config.yaml
horizontal_flip: true
translate: 0.06
targets: ["centre pattern"]
norm_position: "pre"
hidden_act: "swiglu"
dropout: 0.1
layers: 16
loss: "cross_entropy"
optimizer: "nadamw"
beta1: 0.85
eps: 1e-08
max_grad_norm: 0.5
ema_decay: 0.995
max_steps: 7700
batch_size: 64
Rows from block 5 of a small image classifier, named by matrix and row number. Rows with one number belong to one neuron. Each number is 128 + 32 x the weight over its row's rms, rounded and kept within 0 to 255. All counts start at 0. Numbers have three digits each.
After each neuron's rows are labels from the 100 images, of 14976, where the neuron reaches its largest size: "place" is the part of the image that holds the peak. Only what is clearly more common there than usual is listed. The data: patchworks of several textures. In brackets: how many of the 100.
# gate: MLP gate (model.blocks.5.mlp.gate.weight, 384x192), inputs 0-63
# fc1: MLP up (model.blocks.5.mlp.fc1.weight, 384x192), inputs 0-63
# fc2: MLP down (model.blocks.5.mlp.fc2.weight, 192x384, transposed), outputs 0-63

gate.232:148093099097184143157137077163134069128162067150141107141111105096099192143140136168137158110061110171063091136101120129118122091136127177185082141173122141121157173139145098137113169105196132
fc1.232:131109103133200171136131079178057095145085115145138133180118108044145173167153116189085178142097116149103101139082112101157126102129139144148126140194111109155133156106137107141130185133116160
fc2.232:051134137127134089099117145096111131152105126155101126101159145154094104179119118124187101113160166103163124106124133121139128159138134104095086114091093143099129052155142114105179088125138121
place: top left (36)

gate.188:163136103140100158063147138111103077156134176106151125180077177110128186131099096175105152143098105146090084145123104109128122107131167153148136106134098076164134104109149092162140154158094137
fc1.188:132102121128101137125116088076171131115196129115137119097111171125083155135108109152171155118101140125096122164123149165128163128155126177153122120092183056089112070162125099168096118175178133
fc2.188:107122136109166081156107111156103107119110049154121087108125087110142170129139104182164128100114094139107098103119125129136166157144136159095104085075147171126119082143100123130116127109148154
place: bottom centre (29)

gate.267:065136134120110118114117137202144162099138072124143179151143077105134156153109163148123108168104119109118137122059132109082124124106105115204051118157139156188130112134121149185066143122163146
fc1.267:055126103132096131106126128134164097139154047122114112124131063114141167120110079157148131133078107142117098122112137125102120111102108168120073107099147161171160123151149113202084128157149139
fc2.267:179093135119143159117141102105118079141129154143139098087105111140172144135222112126095210091139140130126101125161141162149160109093140141138158090108108134097104168088087127087104129088117099
place: bottom right (38)

gate.314:212138073138074090097120159115178108121189167110135143136050120130147141118100115095151155132136115105111109140138130081103095108125130117149144106098132106158134114184103121187182152142153118
fc1.314:102107129100125139107114078116150152090137109129159098136119127125116165143142073214116125132101137164087127177150140163131196173149120191112136144129199082132123149114131135157098141153143115
fc2.314:123122122094115075152135100133133109132131025138129104096137159107121105101132103092146124066127118111156076099168109116104148123130174104107107087126071128126133113150120141116146130122128118
place: top left (36)

gate.304:169100123115083132091120114098125165166124138068087169117103107138177096142085122117125154100093128146079156093125108133132102124146107113210170096131130096141154209189098179146162135169126183
fc1.304:108144119129160134119188105141156088093123084145170127139166184108120151130133091135119125157140133111142088149135098138120148130164148103086115153170143134156098080073112121122085146116114083
fc2.304:139148161187175155156116115133110161158106117102092126144099116133137139145100130114103195105130129149130094097110085150130053163122133127212183147134123116134143228110105178117069123145082139
place: middle left (26)

gate.354:151117134142134107102117116091132096147150210149162121126066141147119164156144100160150157118165115093106111143181129129146150179149172117146148067082148093128098078126082158144153152153095108
fc1.354:117112133132180122135130124053156082134166176153134086098091113144122169127144079181216167084147129132119117148177134134162138162118140157128122097025159090067141059148098129173124111114140115
fc2.354:133135146088169107154081120161145143110127061163152146119119069145088143176140135104130124097108081148133093145127148154061137168133160123171130143144121189179130155141109117139101121100119143
place: bottom right (40)

gate.120:157104098120131129159090092127188146124181130141151126135064126130117141055149140112135120103129094133085160167202148111126149158156088157191142113105163148111146116177094178188135154081166071
fc1.120:160116139141136160138072112202162182108145128147170176154098129085091107111161169124116084127174114072134202150149145079133151200162110076159192121133155114110068121153095194172116145138130105
fc2.120:130143124093124106098123141146107137111113143126110151118148100176110114165123135117164144152134150114147160101123107094118166158131135100129127142108144161131104103131102153123164094109152118
place: top right (32)

gate.269:151117151114089089148113103210129200122122091136145133177103128123134120117157211103065087106111115131121148116160186157088151155131104138189160145151141161163124183123114147095121192068126113
fc1.269:151103125118021110113158121134105109105163170119132165130090126132127208110151096144071103127157135177096097152145146091098163171128090113131186135161164135137173143085123221110144153075108133
fc2.269:119119117126104106089169134042110138132142156111118107123149091174108099118125083128161140164133174153142148121134079077122200126073141144009096101148114071122166131118183111131157108144121043
place: bottom right (32)

gate.68:042153132196147119123101169169145115144113088114186137132156101191181139114132141118095154080159137135202077181136087058152159128132121116091161122052114105134186094119129144119113125097161090
fc1.68:159133090104156072145165120136198032143133163158141161118140141127180116092122092139205144105092136120167090093144126148172166184121195141114117143148173150132125129147083135059077128167135091
fc2.68:141131120109158105174121113110122065112152146155083156094151085104118144108082144152205098126145149125115157104136146136128135112126087162106074158144176109105150183126120117136112093076112109
place: bottom left (44)

gate.125:140108089119099164071084112139107139103146130122133166164113177077077147147104139167115093147100120128116091151083139124112130140173108117188118137166145101154134113140141104126185153184116154
fc1.125:110105145147112081136177113106061092157124218128088186115130129123128117153125083085178164114174169098124112096125122097101120129154157053159103090135127092099126084093071198092112151158095161
fc2.125:147135151137128140146124123236161138159157112077123138121111124103164122097110163181108126162105122125116176087115126112156056150157099143149159125110135098137120142152131080163050152129157189
place: top left (32)

gate.243:124147119137027134113069141141203173083129067105180110127139186125141089078129142137100064145126083113084134159175122117144122104125167158134159079099115158090098136107144114132139104187139075
fc1.243:163090115138063106156134107130062113158109148169110162147131165090110171167119125041150112103157116118134114148119161101144129183200112084144174149167154122105127125102097174067139160094080142
fc2.243:121080138155155128125115064079158172163137091157197096115134160071090111116118124116177149128169166112119112153153104075140217189138099141164132138146121103089128083145096189148142109116165117
place: centre (26)

gate.93:206166125102067125094153152148096156110111134117154143111127193120115147194117175091063087128145135086161132136103114162112160072175159092064125140150116148099119070121138058100202086196128121
fc1.93:158134135133062126152086176108165161096175166099120169099114169162097092082112157062124119116166140112135141133156108118108109101169155076156146070151149115113129157187126171156171078156140099
fc2.93:125150150156117126128081150129166137068136121099138120131137148170145111134132133150116092153117133123146067109100136170121089120162133125095132127131161101134115156131168078127074125179136159
place: bottom left (41)

gate.38:167078126141081145156097078099103122109096163157118136139116156105083155156098110060098155115142124089097074184102156146169147129215121119164131127151218112130121122158065164112150120153114128
fc1.38:068105102145166152149184074133084131139087171149100121165088108099120136149111124098114164114119081132141130120129113112123133111132144140143121103118100140175138135123138173176108154139124116
fc2.38:146152143090148070154149190117106133086178138093135129142113117174162116119139105117144119086121135142111155132142149117089129113078094148098185142108123167147155114160100052144173148053145105
place: top centre (26)

gate.213:028094151130151129109153106146083081115121154134166147167194102088147126137145108110125146142137132102128136157121094103141161080097138116131059159157132178104154105078118141075187133105138124
fc1.213:116105077125120155099131071114083124114076129172138117093157156139116188170181117152097123140097153157140098120154097168172173142173075134084170144193122145069135096097195138085136149105093087
fc2.213:059117142140139113126138092109132107216088108124110125137147167046141114120124108128134139108164146095140105114176124126158135110132130115062098125108103104088158103109161165092140119121116132
place: bottom left (42)

gate.15:163147165146165111155151147174139187149136164130119141159068128142125106128149195110105080125150102125147189129176132108065137157134142101151143154164124142138086134107115171154078140133090082
fc1.15:155145167144147147193089133205141195165104142115154128141109112153124153113151140110081068103136086137144146131156150129062146190143102139139143125155162120127147130119120176121037128115093073
fc2.15:066126164131117096134117134084091123133123164102127139074179119198107111145104103131167089134105190123121100079106135149109177148120130119152073125166127129143143113148119192098100087120140132
place: bottom centre (29)

gate.186:183158150130111120112147152207151132137111083121171090185112089122138154176126179166092145146111084130107134123102121176105159114098168137114125122135096121175101113116161065139095160100149137
fc1.186:127122118065087112083091132108155194094143125102132144134111162155110114131146129107150080146103177100112213143180124111125163185184089135146108142153178128095075114168120113147199135118155140
fc2.186:133171162151179125143097131112102141148125104131128071127101104136138149135157152139098086074116145148132086100131130173108153128109116173079159149131107141134106157090217130090122138127071136
place: middle left (31)

gate.41:192122129126047161090105091117154145069148121138166109113147131118083148161151107090069113138144113134112082188131134154145192112129152135066165150166167139109109122105115108066148095156140114
fc1.41:212110133134048146094116133114169100098141150137164118079143138189078181145147101062099170128145136126108048163112137150124124136137179127130158156168145126102129086128105147074116095161150132
fc2.41:172145146145128143136168115161128113129126167090108155119126169111140134126116125126066154180136115130153103108093139114140114057165142105145106159163209120107101143097078130074133116139108150
place: top centre (42)

gate.109:130170093103088058100191181130123112148128111113135105130109127165129141122123152149145092118098116128124189114143140127126110120119126152096169154108093171091128116111169081040191147052119131
fc1.109:107136162078122151114132124173183120100130086132109155157150111148149067080144128142106087145133117092159165107132134124076158115093157104147148087126069137204104165145165192195114111182108109
fc2.109:158138105198133108136134078224128136085166107087159107116102115097162147167162145125095139128121114117126103092109141135079029132156135175112157124125107127123107129104116073094096165181160090
place: top left (36)

gate.47:134153136109111115118158151181128138128128157090138142118099211167174091102109158160065089137109134138149204125133126133126170078163087133118116091121120162148137169128160119119194133078160126
fc1.47:144127132072093118103134122109090145153124196111078167155071198145115111165113143160072110149134169132128194122134112150103143110166098119135122103155141142153125181112126147148226117094132112
fc2.47:156131116115078142125135117089090134103129162101060134124135125158075142165119129118141134134076160159108159163106160138128156126138105190146155162157255093126121124139119002133138132112130201
place: bottom left (43)

gate.195:155159100156169162097117155143150112133096090099151077165104096126145170161110128152100180171099067146112099112102089103108077139087174154145089069120074126207127127146153101216067148150142149
fc1.195:153164096117115127101119174097188109136144099084126050126082171169141173107091095157111138142058078170090084116143113133098076135169162209131105102113102146204160118161163075198086142116132122
fc2.195:105083106121093117133163084145097113106128162199068182109141126096095137148161110086154111105134141144152097188130198082115207126109128111151156185127188107069139125078049191070138114118099097
place: bottom right (35)

gate.376:109110086137136149108130130062098083154081161161117092120130081111135176141136050155172187108127137118100075155140117105185103151102129149096164106075154085121157136118106139129183117101127143
fc1.376:145129153107072117157072123153120175119149123112137176124135193137120106139128162103095072128124157140139170134130156161060164104177101110155095123162157151109103143152130139079072126168126138
fc2.376:130102126147161121121142112157100108158091057170178081098164130071169158123162122100148213115118145123120132135121107110138050097119151142104083142131009158119118029111124047090107150093125140
place: bottom right (37)

gate.253:156175112170110137169109192090164125141127088128153067106078166166125137119126154069114087092164064123165135128148156152108115093166166170108162093102065132088130110133146069143128091157115101
fc1.253:088112132117169115140129110137141089138111101169168110108113086137153174147139109130161159114144109098093135137130093141158148198142111124161131084080124158121133111107082209149102135108158119
fc2.253:101101114067155172137136079161147088133126065144099110119118086142120174148144102153124133113102116125106113165111150208137119087108148176242121108140141103123116172138092163168068133074140186
place: centre (25)

gate.286:135131115093182133166118098147148134149139134140098119162088127093159109095145122170124137110104132147101157092178127116151134140129096167139131127139097173118148148153161121153161178053156127
fc1.286:061107123120149095119142095097082116156119094117088124147137210079140070121112117142167159136076172121134096112114141150139115090132152142149082119131146083146099124144132084079164180179105165
fc2.286:123117128142091150164122098105115149124079057154184104148146128069100149153119110089066163121155089119113079170143104172148116106144131127102121114176114115147123135112090163111119152162067155
place: top right (34)

gate.244:130139142133067099119134122076143161158121188101139133124053194171136119123094116132099122142146118110122155153180135124106156133167147128148131128103157105156101086119095160148131113147075097
fc1.244:188158113147126118126147156198139159137117055074129120176135153097142082116089170089082111172092093151130127090082103106122077088156136145123146151161100174160122178154163063110145162142145150
fc2.244:066138095199100147147141144102126138170115177093139150167116177120136119098055126150097106166146105136139134133134108094147123145156124113148132130143138128123148107100103202139149119167081105
place: bottom right (35)

gate.8:174144139061142154113179140163074113115083200121148121163119138128144173118167102152066117140150161140120138134139129122142203140103116128117170160142131122108105121133162159071212151038096109
fc1.8:051126107173128103154125097110145092111126100153114132132146090124152109126128142090164168133132101124104052137127147088090097126110166120209083133128117130151143101095122168127107138176146135
fc2.8:083128130120146141126115108172146132132128187151162122112081187104166110076106147140061118118147121105160129137106147112116109096162130120084083125167069119149150132106187148139123122155097085
place: bottom left (48)

gate.220:142140149138105116144177129209142158131180067125127134109127146110113065095127233093120062123148125123190160094133144117136089124110146091081157121118082168088093173123148104059142120134158136
fc1.220:111167130130186135152145161175161103159152082110075102121132113126149081077122170147153089120111127106159136105120131137138062095101144151097111099091093107098119159150178049159135135121134140
fc2.220:160151152125188124136148136197146125169157110111081131123095096114145099107175153157105150136150132117154140060144134109121023142124178093147145100090051096132121182134145147123125160107158128
place: centre (29)

gate.127:123166136068063151088162177138164115080141162110153130117118183168132132088109113162063121155141146139106171169147114143165164076149115131102146129120123164137123147119146078153239087078154089
fc1.127:136100116183160124131120096115080102154115104163117134146147053076132146143140102078200144102091117142143064099101116109118093187087144132161128137132102106110159102112108189094042182167101153
fc2.127:090083123133167158109109127113154121195133130148139164140151120082120103091142129127141112092172150092128104096147092125150124154105132063173110087112041123122127157138132255123152138153106072
place: bottom left (41)

gate.364:116155125098099176103150114103136095099121152159154124126170068137089150197140106156145166145134169164110107125121133117170148135053135134133151139108086098162185147118146170174202102111144139
fc1.364:221154134125163141122141139191141164134158090105137131152095150096103094163171214135100068138097104124166172075118140115152090127143123126135146141156089150060078148128183045119125142136131123
fc2.364:121080118108123150083131105042143138116143147160154117094128121165120124110126129140146177129129195133112162118115106159163086135125118132109125146127037110131132106130194103152167107132245164
place: middle left (29); bottom centre (28)

gate.203:193130135107162149111122151151143095116142135133134146140125126129130101149122132143068134138124123133123027123080151146169112127158183105131170125150068114156137209137131134094184142147134137
fc1.203:040139139122174086139180133150138109091104051157124109176145082131128124177115157121213094097095107121154139121110143136109130121083148133143123139123080156115124118098160068193130149126114128
fc2.203:142097136125130128141085144144144153181105184147112122154113202096173102092115088117131144112149150137154102132121125134114046094153094128142116123162139121091175151161152143172130125146146122
place: bottom left (44)

gate.64:143107136073120153087136124155110132141112181115097139135138176147118122132135116156082119141107173103098124103097095158154137153181117116135135118171136127141136127141133142079234154051113131
fc1.64:113144109160094112122121146077127091101153098159154141108144111172125168149114120076160190136152096138137113153119129128103122096136145098151090166123130150154134065114073108118087102163127121
fc2.64:140166143147150120139120175194153127113124167127148154132119138107173113121140146134086128127170129074164104087107121134129054099148187049113117118113012132107102127098191180120102135174146093
place: bottom left (49)

gate.149:075142115136148126123134134214138126113104078130144156163143079082160139150100141131114126169119101102138108123070117093107116119109095107164064141113119159186140114134112132190081124131142156
fc1.149:175115151103140132113120114135090143102113180135114153152119182129110097140145149120120121106160172099128174123129135145161178128169146094149163128182148101086087154116104155075218145106137131
fc2.149:075166113132105106136092151186128181122124099118147169172154122090105117120055153137127084155121101126135151099091091082119069174162122107120121142142106141162161141151173134150140130163137144
place: top left (37)

gate.201:166121100163209126142117159095146120142141134135145119131094107108145076093096162082150125114150094104144169144150101082149103099136107111120133118110113152102121085148110097173204105124132118
fc1.201:132123128121073125112075107112217155073156067142189065100164151152105175131145143151141127150097110129085132157156140154177145115139127179097163169125147182111097075141147095127121122134182110
fc2.201:079108104101128100132130081061109115094097043161163080140146139126151129123111104136173106112113105158099127160150108114139172122123137160105110093101107164150163095138115154167163113090143109
place: top centre (25)

gate.339:156137131114144129117111155134100133148113217121104161099113108130155061100136131137087113114146170112163187105128121110141112121106109077099165103112107127124112200125149117136219084118131129
fc1.339:117117101205146145152157105135087071141142132138111177168132162092146137139114126103150114139155082121152076117118122075156105123144162107124178123140122072127121098101115173104085157174097126
fc2.339:131122119123097161128105101147139116131129191117140145121129136102130139117137116135076130139135122132124096123109108136147126119125150114091175109129135092093134201104141201124124127142116142
place: top left (36)

gate.361:099145151130202090160186099172121094167082124164123092146111160128137146126117121177117115115104115142140144105154128143140136150151164171098123112122125152153104135151148131128109144093135124
fc1.361:131151172129088160160125136131148170165104110155129160086182148152077057070094161102095054117164136090158215104130105140171146175153100103104229183158137139117113234146140143093172085110135137
fc2.361:178156144101112102098161113168107160144127143075089116147108113163101146114130133121108143157094153165111187117160110104075121145126101144117157142158172139140090109109144142120146153082102116
place: middle left (26)

gate.211:179174084135118144101131143068202111102119086121190077092142109174113189161115097117103142150105067161114106158138115129137123116118140185066153130094111156106172088121140070182103054124174105
fc1.211:082117173098124128130069140178167162188171134112124157099145146151136068067100178162156100135139174094126192091118130162130127134128113096150068134127121166118081132184120148124114115157191131
fc2.211:148149143150199156114121130140114148187102134126143109116116095104151112135127152120113200139147113124152176106100096125146052127128191105069125107138057118152085139112146080163099138195159164
place: bottom right (32)

gate.177:063140122131088071131140133144070128127098148108139130135144128126104204187128133088166160116111126136132086120098125103097117150124126141128047176147120189149134024105128112101073141116121140
fc1.177:195094088103157158085153110129095081165146184148106124159104190082111155110121098143139163135090158152088129125158131124150115179166154129144185124192157101115139141127148164113230161078103138
fc2.177:093158163171123130180105174167151113159098119134131181162136174116147121127091143149100115123134110102142112092047105137139065102154126082135090146146138120114144117132171150109108129174161165
place: middle left (26)

gate.226:186117104163119136115128084125093139138135116153141112167110067074084151168181133086149142112139077124148080096135131096129117184085166119130212136092083127067138104105122145102132162161131150
fc1.226:119103139155185125195125075178116118114163072195148133138148048048114144142174178106142152101183101096162146131094142096119137137091143087127123111097095160080097126104094153105088134146144156
fc2.226:151109157124095135123111089111126145081162173107106107088108159149132137124152118151132173141085185143093154145114145181132129129165112168038118146144181119109128134156150066128107121134190165
place: bottom right (33)

gate.56:132094096129141145098077073129120099094140110141129116118111105050122171190134087115176128126130101088089072142119154118163143162129146131151156112108146113111148061126072137144162142169152157
fc1.56:161106117060087132108120118162075164114131189122146153159176132129091150161134110115084162162109164115110100114096128141158183142165087108120120156184161083116126117124131110093173124128112135
fc2.56:110122141149098090133151118214139142156116149111125117140146209095169115101085137139108125162171135102154138069144118089158000102188127113105104131144083168092119127109146131085164129152172084
place: bottom right (33)

gate.308:143134132067081118082111132167153147099153131113141137132091204123150087100103143146099051139132151088129161137115123153151134089200114118094129124126112150130117126152155070180229109118165094
fc1.308:072152136205130086170142133089130089136156123122109118083137105152147133111129144098166169104157106135161099098126147142081077114084190118114121109042120098065115131134115131070046109179127140
fc2.308:153193155117151109166094194198134177111123218119164182144103161139187107122108175139091141142150115079151164118118113096125095127176117077144125152151106164135102094119123084140122117125130095
place: top left (51)

gate.294:112101127064082142084152126121082132122154185122076200140122133109131114105110093177099111121107187145098143120108125112136148105132095109140142134178132108155159199116156185122243153098124144
fc1.294:129154124145173090176118128137120096147075060158147075129109132110140193167143122089175122101125084130129104146137134126099120121138144166110115123098108164106135059098130077100082150106101128
fc2.294:174121137126156143123099139136118121177117193171111175128123131070138102096136138096115139099143145114159152076148092107121038145127151080101158132153060150111119183135199156113133153157096133
place: bottom left (44)

gate.95:229139136096139120086138153066157104137145140076136091101061136180140173168111093115107171123118126133109116149145100153106114076144140144125110128104159074175139130133133076179149118111150134
fc1.95:067165121153180053128153143168125129154134104114083116178083130117145109115084150187149102139106066148123097102141125133076068140175195126163096093123067143182127107121135107167068175173094127
fc2.95:024097098134122130130114072111118106143124122169099130173144156062140095135117148177187142121104133102122151156065090120168097115106120105084115112089157108108112147125116096141161142200105193
place: top centre (26)

gate.250:119131116114103097157137139181156145134135044123165092119107139133134112136128166122206098132069134104103170109146131115136088126136127137133111109096115185100120075158140048126179143098164121
fc1.250:229158137123115107117129149080149080161122147125160098100068154170136174121089101123091198118103119114073115106159110113113086114193152138178108099144105092165167123117131059142157134095118126
fc2.250:064154147101082125136115201112126150090138183180100185173163093142110110143096139135157053162126146124135131106106132140143101154133081088194174174134186127115160146136144140141173107128140161
place: top left (36)

gate.381:111102094118136099122131116099126102144193151111077137144091127087139154073102130127184177098097146123101102121114122095167075108127099145172106145133098136136178127147153152131205159049142149
fc1.381:164124133169129106170151100165078113136111106149159123153109068100114178185141130075088133130156052113129087160104153122096167119109130104161073174147162111152107074076069143085033162154088123
fc2.381:152147124155150118124099132160161141117169083144110091141070095167151125116140158149119115128103105135125162139162175169099045142121128170149184113089167111162144179167154007184106162163156137
place: top left (43)

gate.92:157159123172129145131101145127175198136131014117158077164112107123101128153140168127092070133102037168156119127166136141065108132093143182107157135104090127126135130109178077152071139159092099
fc1.92:127153161129159088150179151132173084145130088144132079091154127171171105114173132098167104102137122098160160073158123152119116068071165134106125100063078200083113124130141100095125117065138101
fc2.92:179117132133099178117111086193159131139111098090145180125146125090131137137097150114059161185123086139119133117076143139140076095150107117198117124157138069154089153122112153125071152145133178
place: centre (29)

gate.157:134166125135114142111112166114202131078112106072161112142106153179152180114101130129075172189098088126091145141083096138095101074141112134159070122154138171232118094162131093202083103137170144
fc1.157:113143143136186153170034142124137120126104093134102142106134106140147146176093142103155145121139137113136126111060099117116085047101081107161018083140125160150153145203126083187110083098168169
fc2.157:096085124086169158081108113093142118160127158192149130112132099127109156131199106130176098108140167125120091130123176156114218178084101126169114117103151110158145103144110254156114132105129116
place: middle left (34)

gate.107:076123191116119162107165115149177118090146164156136162131128174149148101093106153193111085151169133069093170150102111135132152131156113093171094188099113113114069113101119178142125100164146084
fc1.107:097140105166093028137074124121146158110081070123168098136152189133145131159140102108166063133133080094133104109106136141090131099113124119107146044110133159154105060145132096121105152124117158
fc2.107:191141095086089137084111163131128114109148088144092146087135115120120193121187115083134142142082082165133119134128149149146091136168098135184125145103137163122139162136142127129143151132139151
place: bottom centre (31)

gate.237:108118132190125142128109117106177111098162154128115147116123130128111115133126154165171119132159128088126132146134154087128108162118152102164135085064121074088086129145103166151082103214138098
fc1.237:155134170122093181127110122146119158106119163135140164115143042152116140209131104131082161148140125130144151131082109151128174152106135101114147162165174111169093175100118182155053089145149130
fc2.237:102115100158142086176151113164117110128121040162131126137137153042202125125129128125114130094133117117136087132112116111149074075137103115097135135132104154116135190098150165092130162136127141
place: top left (35)

gate.12:102157134153116149120092156130218147092153058112163071111154116150130151120117108182120110161105093142121118159132135142128117110109113204106121107077141127122129124144158053168063089179147113
fc1.12:130118185110092120146133110089123151140125202132099136073145159158088097124127114074152163106160166113158121118153130177116158131141163092140124111159142113110121133118082193104115086128126103
fc2.12:069130130134129136136082150183167153164133167110124165159122145120143105093107168165128123166133123103119169102096114094178053149152061117139130140124171124149127162175155091148136153163156184
place: top left (39)

gate.122:172165106102160162125136150132063091171106150106123103127091115115155156137120121136096183144110119151154158117124092116145104130120130155126107110122092127127141149119128059140171146016107182
fc1.122:042110101080082104100147116144097156171152124108076132159121141085150101126111098191161153143041142163119124084092115112131096152164144181130116144159122117131136121150177092154136170143143136
fc2.122:139131124136108138185130123115117136128121057124133108134108148087068106137067145132125156139140102124145131177105112110156105126153154124131164142168146071142137175124146135153172132139160190
place: bottom right (43)

gate.136:181143085105093112111190132160116128180107099096112122183075145100142148109050111141066132137098028160126139132122124105088112120196137153150152125154129137206169148088125126142121176067090137
fc1.136:093135116102229120114159111123060080150091066152119084147158127082121137164140124157161167139078147151133106099077107150160106110135161169104053111157069121118143091111176031114166149124144186
fc2.136:152088156099145160143065106151133143140118096181112160120128111093080098152144176091153182127129137085119170132122108144158035115130159086219100120135079124089096153163111125143116128123198196
place: bottom right (51)

gate.10:117112130110078133104108115092126181163128108135142054144122075133194093140132148096135110092140165132136173105178149159130187081080121124072138110074125152147107110156160125149194135154150143
fc1.10:144143151123137148082094143068164175117152092140171046139134106161142101158109145144143134120155112104104134126144134168141137135108135135146124081088113139172196163164097128207149099195171139
fc2.10:154119111086117152098127141125097094113135158162115153123155070140115170110197105122145165163100113140110156130127125135147146111105102117170121128120201106139128127155120004146098132074148154
place: middle left (33)

gate.178:151144112112119130087152152092154136163094128146185061094144121169099158155160081138167214156128111128115082119168112147194133232111114153095163120089117120097144102127107113063161115078131116
fc1.178:131128117149159146131189152106126057166150185146128106129095095150120142088140098153116171117171105138113065131154110113194092165106139155101191066075083062071174171142107150112168105091104111
fc2.178:064135139049178140118157145161145090129122118149105147134140046165117096126116111140138064129127088115148137136135144119086178114085163121196108067117150126183150117151091154193129116074125091
place: middle left (26)

gate.306:108097164088014084144134113148183153136146127132092137161130164134160025056110186082141060094127148108112189107159161116112146127124120119171158117122123137124087144165143163087149161127119089
fc1.306:129102137119176154122067108087123183180141148138077132142096153140090050111153153086131127134140146117128157127181129158131096155166115121185047069127157076122092117199102148132154140130104116
fc2.306:135081155087163143126107090057110116128122127150087129111120159137129109119142093103088155126138186108134073155174157172169111159220131105124137151150167077120122135114106148106107127101102143
place: bottom left (45)

gate.91:157121112132107085109145147090119078149160123083078115154078137119155150148099094098188146106098122149107114090107120115083089085136150158177064086093126138157177103147133098199111155115155156
fc1.91:138157119089181136120133147146161157153125123102113105144101181151094080069113151149106026149110114173140148120179126133108103136172156156102152131189118143127117179160172102176153128101112100
fc2.91:096137136149113115113131129139129110141107145148170149127158178074175139127117091139116205139163115100132077119132089119185050102117163090096124138107046135091113092095119101088121111164136122
place: middle left (32)